Weights of a small contrastive image-text model.
Model: 3.93M parameters, encoder arch convnext_v2, encoder norm layernorm, encoder activation silu, encoder widths [64, 128, 256], text encoder activation gelu.
Rows from block 5 of the image encoder of a small contrastive image-text model, named by matrix and row number. Rows with one number belong to one neuron. Each number is 500 + 40 x the weight over its row's rms, rounded and kept within 0 to 999. All counts start at 0. Numbers have three digits each.
After each neuron's rows are labels from the 100 images, of 14976, where the neuron reaches its highest value: "lies over" is the class under the peak. Only what is clearly more common there than usual is listed. The data: small charts drawn from random numbers.
# fc1: MLP up (encoder.blocks.5.mlp.fc1.weight, 512x128), inputs 0-127
# fc2: MLP down (encoder.blocks.5.mlp.fc2.weight, 128x512, transposed), outputs 0-127

fc1.309:513471462507509492456506468460499507524563483455523517446483381460503489522479429494461583478587474560533556512590603516502495505449476484536476498428447551543540573544511487501453466510543512510449506451528463487539521455470508544492453463581493475518563470553491475464511464480496588496579433481544537506462469493458499561523487481455542489456500468532567468524555526501456500474514
fc2.309:512497511521506544435507535471473555469528434494473458534518570531399496440511458527507378506550510521534558496495576518543533434503462498551474475520472455503476448499492491537501477445444538510485594578503479493533482580447506531446460543504523547471503412471472474498486451566503538504418500495520466513548535523453544550483491464505568461508561484425467502525509563538513485456486
lies over: data marks

fc1.13:596444496377488413534490467472532542559520512541529559487530504522500545412488483561517458509506545497593504514537496513536508551485508459465458496535428545489546507470511506486452550490538496538504482513499458465496550455505415509551434488463498462458460456566534465539461470443520542458470516486443564492492499481470523530541421433477550528544430501555523500554518470495491547517454
fc2.13:473500462485581421516431539528513550520575518523512497497477486459497537501518454478568490486485469520555498492536466461519516508481469501476504491485518514450568554559476465501500539438510476459590513530454519513444549505531510587478469484544445477496496539432478552581518526480518629551505533469566504563553481481496515503444502538488593520497447488425557454517488549473532434558539
lies over: data marks

fc1.363:576488567473478528489515415514483528470537505523426441485487493469516547486463504478524498460510531501548572464496506556510520529524491447502479482489538492521476359447497476519489453474483519482458538462550531534406474545460474501445608472515552500564505557518519525524479513527559532545479447540501531547422412549473568520498463489483533557436466477499491498450512516425489538458449
fc2.363:501448595531496520483459453486496520551507444497528521500560645459514503494436497535535520479467479447543482514499481501440503522534459503500472478501395495519476462501484539478550521407482519525516496491538472516538516483492515528536542525483550479501459444501516537477501462508537520507536508515404477485550503486558552511542420387532563558565485445414440481488467461528546456554517
lies over: data marks

fc1.329:535435552372622540435491480509457489554515516515458515522537525502503466518440482491500514541518487493496497476452476464508511565529505544575526527509493499464522498549499514510475475486477487485492463524473479558529518399525500415385530451503508544506500493480519557485488510489520544558488497478479499516542494508502480466467547577492482593475556460392463504473517554488517486619498
fc2.329:485539563496483473464487538435494568558513552522584448502473513557478489455430503514418508505477494487435479512548454493461488506499510477580473476501502529500461478526571493461549490470534455576523473529565459523566484556476550476525523458489476484514468557454492515483495513540468423482438444491423517545504470454469506368546580473530470525531501503525547571465438546486459495451509
lies over: legend

fc1.102:521494472474503537513496547445463467522539461514518488431496459562523532561462480515492440465587444504471597473486520545539496381483390464494536476506514540525502515517510475497443521487575491470507511504556509512480515502465494488602484524500440475554435542412557461464455507491468501529518490510473495558561440531527497579478507515491485527493485469500503571533529539536565481476392
fc2.102:472529478515480585536527477543489521478467478539479461433451456535531423482586495522517479429472591461570529560490474544497476538526459543436492553443450535584450481503489504528483516448557497424499516459482535530469532565529474479500528508516498530530553539455456477503492494506494457603494548474465450532460564443537555477559570448485506585436527457492483527499494506520511485472469
lies over: data marks

fc1.293:492502486550424489512513457543477482457508551467501434572590538557488531475543447479581552561553513481566445483509529527502527532566491583576462422475515536481505473426513533507487526456455536551412513525453499424511520570458459536448537551490491442485508486466484537491533496541523554515475538517439498478459487526552522537445520536507455474460504516558489545439511421495491498499496
fc2.293:497478569421444547444486536443448578483423574496442547493456465542523448546430560455453468451456492557450547506493519477493533514446463433497434468478519528424467446478480549538430500477411476577463508494529544514525508491520530456471531592482457492499545543493468447493479467519502513451460527532496483473464485483454476536522522511514503510529454485445562462461518480429470504528497
lies over: data marks

fc1.267:501487458610550471555489459492494441547531521408485438572477517453536459505530492449563529478504544533530454493511474500493511488458453555581512503483507473502517454533446511480452533453518529417462517490625474510477422565506476489478523501513476498485493529581506498503507423556499515524495520444501546496453540500527460468470544441453495497449536459492549472522632470503524518503531
fc2.267:555544559502532526534469513462504469503423506508513508491509522528498413515482508517455522474479461492533511503430518485412533503528505547593503493400459478426468445496552513587506525435487530528489516514499512467485451520458462507551535530489419554536424473510504538532461565514488440435428505559493466526507536477445454525478560449448477579489502549422521496549507530563474542528535
lies over: data marks

fc1.487:452530456428419524535521557475512575448484542585510538493501480528415419545467541517474496484513502516462528475445475497520478550467472519442492458571504537507462519486494535553476511464467446513507629450506491575509499481501475500480559468450532579426495540602542517514516525502500519514500498518499482480532375425483506522485510550534517499564500496503478436507498519436494507512538
fc2.487:528521497479490540578499544502505452407522461445420587525514470483478539443526446504414458514557459461540464482502438479542472480553529450522474458554466515430601521509433515472452477502527452447485491447460513515503519481491532479491510494551483492525476434532523461501553434466526541496573529511525500428467469495515496466486531473432513471483556487599494524430408495471470504530514
lies over: data marks

fc1.451:464510464465521490457531540492518503467510498550478461567507568536499501511503534433450525437490579496541580514478502469545441457517565528533439482528515464485569419584481440472494543485511477427460491448467476514459537505439521436535564504523500539505518495470496456448461463514480463581517450520487483541420562460494560501544507534511483570457470538448456525409554555496490490511559
fc2.451:521488534539494515470504499502448604514535479455584519509487560535458433474523507546492506531548438512457546521515496586552455447482494491552482489515445475493526482458495595495492483549513444559562481451507487500505513494450503456467562465426573528530497525510502543430503458618530460532475507459456504481546519461589498568536521443509493527555489518550469484493474432461540572510489
lies over: data marks

fc1.463:473489513472566545409557489639449497520486535551494498508516521458424558508515516490542467475533500529503493492534490522470519512484454566472526426522483447449453554538433453446534531499520481473526502491474444538525440493479532554471498615436466508449532460509548510503433521516512469519529497462492433466545491464556510543455529556514460489462513450480418531480559526476521553556470
fc2.463:518558503466527506502487537440588527519519474604465551475453520487427439462527444531466496514514462457483553458515539588505509454583476518500524516502479449578502453540524465491537484558493495497527467404496512463557462487499460465600498449536550472466507500478591508506446509553506523541525580551441485490471506489497456452468523449477548541562536484553462518475481547484541452476491
lies over: legend

fc1.78:612498533467528457432493511543518564496534502501467544436510516508460549548550508488478467501481514492468388454527510466503487557538489548532538556577540473457493529432437569520497462487461448515473464473572474540455458496518486499506527473548520454476519504519509450417461476474552521569485528491517491528461504541442430466446509574472541570526453433506450512503516454508509536535418
fc2.78:544504514487630468547522501465479455489425415487525507555458493476485414481530542473509463505505530446518463473503511511497428537414591538530506498578519554476543441532510481570525441545485566492538424456482534526537474513524505530547535469513512530467498502523514563497516474498515462526510453482467490468466456521509477518507564496514514526564524495402609503456420486476493468459516
lies over: data marks

fc1.19:466487477453444503520536499413492531473566486471493538461477497554483584532439411461509534471547448467493524487514475417535520571496500491460452560549460556492448487577476492506495512504420531553500459485574514478468473514515557526479416472513554519514517569433476479492440475634463521478465564510486452434516498521513498543504482560546475478506502537526528506462537494520489545444522
fc2.19:538490542505498506554459457566504457462530546564544499557515515533560493532583381476474527513503438471470584535444443542522402487530446522468535459485457538494523481458458502549527453505415466489543506508492515444519480479523502552507501436510495532496491512520457432524558552505465486507566470521511515507475555534449536462512519533500504493465454547519547487408452424554515482579525
lies over: data marks

fc1.180:499540440529485515509504501411508562500569502378489518485505496437600460543506481449465520486484499459510523503537495439472495510522503506502538469515461511528511471534499558504514509476579571489554496495488508502467531468450472458470502487492515507439520564460549453531461456491570474537434538547487413542502500472451480502562463458530500546508605518505500530449439429595529489498593
fc2.180:518493493513480485509544487504477548500498499481518494445460524482559511555492456476518480473562515499436507507525558540473456527584463490433507544433499488535447548497444520563555494469523367492502458513467563490449542508459424451476527455473456482544567528503534517472578548525444521448538491500505445563494565479533430533491467568528452439437540446492496421465495464520538522547530
lies over: data marks

fc1.253:586495431451532556502432487489506527443484478435482477481489537534562436523464481472508528475506445506431465544525529504439495453465537532491505515416486509539427507468539455465535553524550475519495418501493482494472485459525512494560578514505474525531487575501562429453548563475550496536542512495525486463474428475544527468445495500528528522520571482504530520486486503521461642430531
fc2.253:500474502518496556516483481434455499540488395426486472502548496502491483474558490540508534383499529440392488451452479492467569500534533539481522464461477440512506476489458515494456515482458482456465537486497493527462499472496584443480552459472505505539465472516488468562584561513472449541500510517488537472480541452522445454508515529505489535455562504587573619536468483478465462475461
lies over: data marks

fc1.440:416531451510509544503523466493474569436485472478463529534502508476429520513484521467445469488543478509508526469496548459510432539481440521451549514504451473468531455485538469474492484495513557545509505471462542507508458609406540584473488516376497535462474599566518519509473501571493567526503546476467482581474471554491507534519510512490463524517571506475471454460513530452475545441438
fc2.440:536539498508495572492511486515488560447466508486501431452494446520579549524550506530423497463581553470455468454464467469504489520520445531547484475477452499575542457536511509448525422442492478490436596466564479439512544497491585559531542525538467516549506489526549521480513583577554526498559489514502503475462515492417474504484425454452497498482536519504529450455534478492534507522565
lies over: data marks

fc1.341:551466494425523541437468512543486570480539485484442473501481507566517454475504555462503488473462461482369507533533479527575476438488560525505460415594514495492541526549589509484475524456596488486541456543491474452503488502439441536491527521489504553464557519514484504557517541483531539506524507551523469514443508428502455431484483461541481488472594545463550509473499506502488558476501
fc2.341:436521437559506498472505451526402537458459507515496475494516541483563497426515559516515456517502522505440501439560423500461539470556454450496500537526534438513562454465519504455541532545448554445438436486545456552433497532516479530486491541511475512527537463539488438440526477465480505479504521509487530547562499492548418463476413476481468451542487477560556473514450491461412471462526
lies over: data marks

fc1.376:560463547463522512533530493476493438479514470518497622519498470510404532504471520490542481505555508470514501452541535525463514530445497464497532544500544508534499499528520580484537501393515462477436493446524522512483479379521436480373528527578481488533531494502549388463521565483507544543516500503489501524492463487491517534481501516508524570545526494490467577509538579508447527510511
fc2.376:465480498504458480436544495465545521504518513499561463513487507439478454437520462539596462470494475462532511479468552519510487477502486475511521495446484460506472426566479549461464568547530497473418469525511459529502570530522563445632563514501440511467486472481565479446532441512442514552471480527532499461533465513501478543510508476519497486460532489457493555479433513524533405401581
lies over: legend

fc1.199:518511529596476516452552482542499489464507575499493527490487477516468526569592425542475452484497513441469561515447482522476528527449448517482497497465499494497437437426557496460466550487475555521436532418422514572505520470501523473458373507467522588519483537555528496514453510594468499512495526488463470455503471501563488547499492527458490448486568467524457484521478526453539518503521
fc2.199:484387465508476521512491445566539524488520452446524518479508519544475464545483538509545525427537481504503468504544476559511407501456544513461507570507424539500540467519510504504534560510491515573539474452536531469523497583553560495608536501557442517476456532438550464483499466454553413495512499510543520465465495553504521539520434493482515508505570461442464482486438435559482477499455
lies over: data marks

fc1.11:567485504465545433502483522487491440444493586570530453533461516469473509460511512495526482540551509496561449569524481499507487479475427493523538547498452518492415476559479488466517504502536550414449481525607476510423447577505531539497524518496467504523511470509496497483473471587462471532429496430544566551429506526540464479511490537462556543482522493479538495565562487450437433492504
fc2.11:479483523487527551527536563536519449544521462530543471475484538489459430522529480467507557505520491561442504509403514468474430502481515540568563465447488536416550499523577471531459534489528585496479485537471496446446549477513518530494562479494528535451496438547462527472474533536547464498516460554480505512554532501496523515456651478493525585522446494483478485527507535517410517454524
lies over: data marks

fc1.135:598463476474533473507436523576492552532479488441502428475446482544501458537486502461482495486506423543408501534452540516513424416491520454469526481525529534537425512516580429443486497580558479461511427487521539470420524513480480502471574473511472540480510551522549524573494561531471545470479504478484465504458482462488476555557438506518555559540529471472523484507520503505497570495512
fc2.135:451547551556482518465498468507524475501495466420496469556535494453514462506515486503509507439568453409487481508513541575450524494466512509483585565540478506523518523479559470458525468443509562490440505491474420538499508497548550501481501494482506516527470479545469471499452489429455445585447468537424456496519522413479391476533464459474534474470534496554558528557442447532525515484574
lies over: data marks

fc1.172:497508542511455535488482428507517519517474483491423517488544446469409485441513487450456525531536565494512594448474473549524437533487536392501458472505481590527467551428465475520476520519497465503564469530528499484440504452450429524535542532462480550490462569509505498518466532463560572532446511547470533562453502498532512556506489466555485524514462452472501506512488466495494599538418
fc2.172:528474494489580541539514393485538494572529494544463471462462532446509539546494534508419471421501503538543476512500515429480508536475522576433471472476480535479481509543532460525532582517504471441540512514427462497462505528450496532499516587585489549524489510565440466465512514521443506457532539506565411479537478491464516611455503479451518531480509437466466553514482543471500497532489
lies over: data marks

fc1.428:451433495518558551529485467553497497503544493476513457530526551541534510520454483549504511432578541471467472470553527501529505443437501463467529390504497520481533498493525491433513482488513461544454558542512495550495526492506439462537510441525434552473528544461560438479481513428528503514518539568430495472515555516526474471385424503536461533461529532491528453453523489500503454589584
fc2.428:438510496450416489477528530494545505509430495474502488520484488568567524485481441448600492488489436510443471533485491459432538467510555431494496533523473522518452421516509492494512527632522498454499560537496501473526605442476500518542544432509535536537497486491527495471474494483602539577553498455533501530473520463489462507535542553550504574491499477521427480503488521456461518473449
lies over: data marks

fc1.270:506539584530526545511573528480468483502516456450512478454538483520542541403466475489448505425480433518483501528455538457580501507451484475516505541546514464554535515478499520402494531423603563488575471536460560482545482489484552498500441569458464512515493488490514495526474515538509492501605487539510465456435486570516539426469524475489477469535457527461490498491523550584504539503532
fc2.270:472381533497505450461502421485497560513548495564471508590484513489509539551511543598589453493472520544456527477530506537510559514562515498491442502518514496508502547507489471535445546531520526422465446491455515513506529440512563520493499521502490539541545510490491488537510488495492516582465508464588457525514489508549413484522402495435463515535503457572441530563539531561509470523512
lies over: legend

fc1.141:512444576506508559436474501525528512585529516535519538544492512494662479582513493514398459537526543566509539446517512555510484505500515494513484526560464514501546433458511501468458521443475455468471410541495464514467509507472501590508501451550530492497527494517426435535508449531547519501480470561523507481542513520456484485520510498475582448469495473503600529459491552507498494494511
fc2.141:439562484561540435464451486525422486458510564506550476490541506478525532461440474515492456538462473515536481432476519579446564551442469547537517550477515470533507444489530544477496478494435503497554562530527500488474468504487538556500458456462512467446416437463585483540500497573507557507481548493442489581528475573476458458433527470463505462485474484496537484473511530517600496464476
lies over: data marks

fc1.255:541540515491470510493485485543509565527527544492414523408460477516512510493534463535505455511433485535450480522472493419502473498515477438527514506491505547502533433484510542497439469514505525429482507508524474547390438501442432536539546509497472535524526575542533510504421521497485425543490487574486534486551481439458471467544471553459527544553521431501513584556529514439487484580431
fc2.255:423469433468450522523501529496511386473473431477476479506528487451457486528523478582455528440529533424517473471544427535538429521546503561506569482520503500513502543447498534539477475470523524549510477508438466569457525511447419548530526480487478574515523521480472502524502483472471500605522477445462444529562491488578513506485487448504493539499521429486440519513558527505454566483442
lies over: data marks

fc1.252:486570513498497569478507484553457532556553484523430468391536364525437484537494505447528475515438489479497558479531481554546522479508468492512495507501528545477528482453517420489536512463537522485513486572483490486419585502482481506467501486504532499534546535545482556546483449468580517480436528421563480505431485553458501527458504467588486547463572494521512547509521538512495466477511
fc2.252:505458438473532588495427448586532510522428512563535482465487532491499500430440472492529481458530486478478588487514460486443436534522507455462458522541573483542547510553531534513439516506484560501480498466479466575468553496435517545487482495521533604443437494525531549479512480447523496512532474449476550562620496486500467523507542473511534531448581503481472504507481475479514448508467
lies over: data marks

fc1.299:513529500533452549509510521483499478521605477467510485547509315456507502567481526544494527437550480539491537427517535539482437518488478508473485510520497541508539488453541524547521472487478496467472536556510488482513490469413464493465551456544448497589505485499564531491544527495474573463496492481537529468510455469515531505489427415514487563441526498527481455578524548487420475483516
fc2.299:490476501481572591539467525457451484538523510514500471490528501421460445482517490536455530461509540517526533519484525494569461504525493486535490550535468570517493500479458510471498391480526543489538563489517490428459540471420511538599465521493506591453506409525527533524448500436465496549469497467471500519545524521579548566558526547497506586573455551522473551517538535500482493451491
lies over: data marks

fc1.27:509515423495551491511470457526505473468532441459501488460549520518520518477588485481469525404573480503456475537470475526481522480550537468558505534515544505510490428540488527403520550441527460494439459522528499443564522460435544532485494510518520454459504540566502482489549557476549472565504555510558431436471487491470577459524498551492370481509519482478535450450547473522484533521461
fc2.27:497453552506544522492404394444476543495462502571544529496499532473480428541553537558501520523494451528524524506404451494420613508502485547405401480493488533549518477535584459466527522549541506507512484497512502573527458541497485485532474592486501486544478533501521484494537503480425521524551446478512496562503558524509484454497543526507501506567519460489495474516475506480551488548483
lies over: data marks

fc1.238:458531547470498545482534560506418487457509441477468515500500546498522511524509492500474465430521461509554519494539509588549452541454470495520537578487532465417582482397562477569465525428513522518510471551479497457500483538525493420524556539551532486490454500501481585544467530510443479507462426561503472460512535413531528447538534516517442517530451498460495516540531484521551481430483
fc2.238:457535534508548530446520482520424495476493480494534448458572503499510486566507531515471485532541483526593462487489514465436470542409465478486494550568548490461475516509485533546461548461561495483565489388493526516468445476539499531452495489457452535484491477490510582497542482447467547508491523552539546484515418499547539461456421577471476403577470509453484475511569533500538518519518
lies over: data marks

fc1.64:516529490484527535474484577505456560528497470418505449482568466492493502549528471532546468452365540481501472485547521491474431583530458484527472493561461581514496506565509504530498492490522484453510499489431462520531479493489485573532493507503447581468538485459558523487525461520541504435511575506525487493476563513481505416447391485475498496415520532548492521461527530494531484530589
fc2.64:503536458558441518481433563516501480508479455496512556455628468456520467495484514476481434464523513508505510487547563521517499535498522468589456488472527531520448493508400484497506496542497488419541474629518458505478572500445471493523469545519481483547486524607489447520527536525495497473468496497518522543495471487539478579527479498557526525562455457479454463472531516398456484509555
lies over: data marks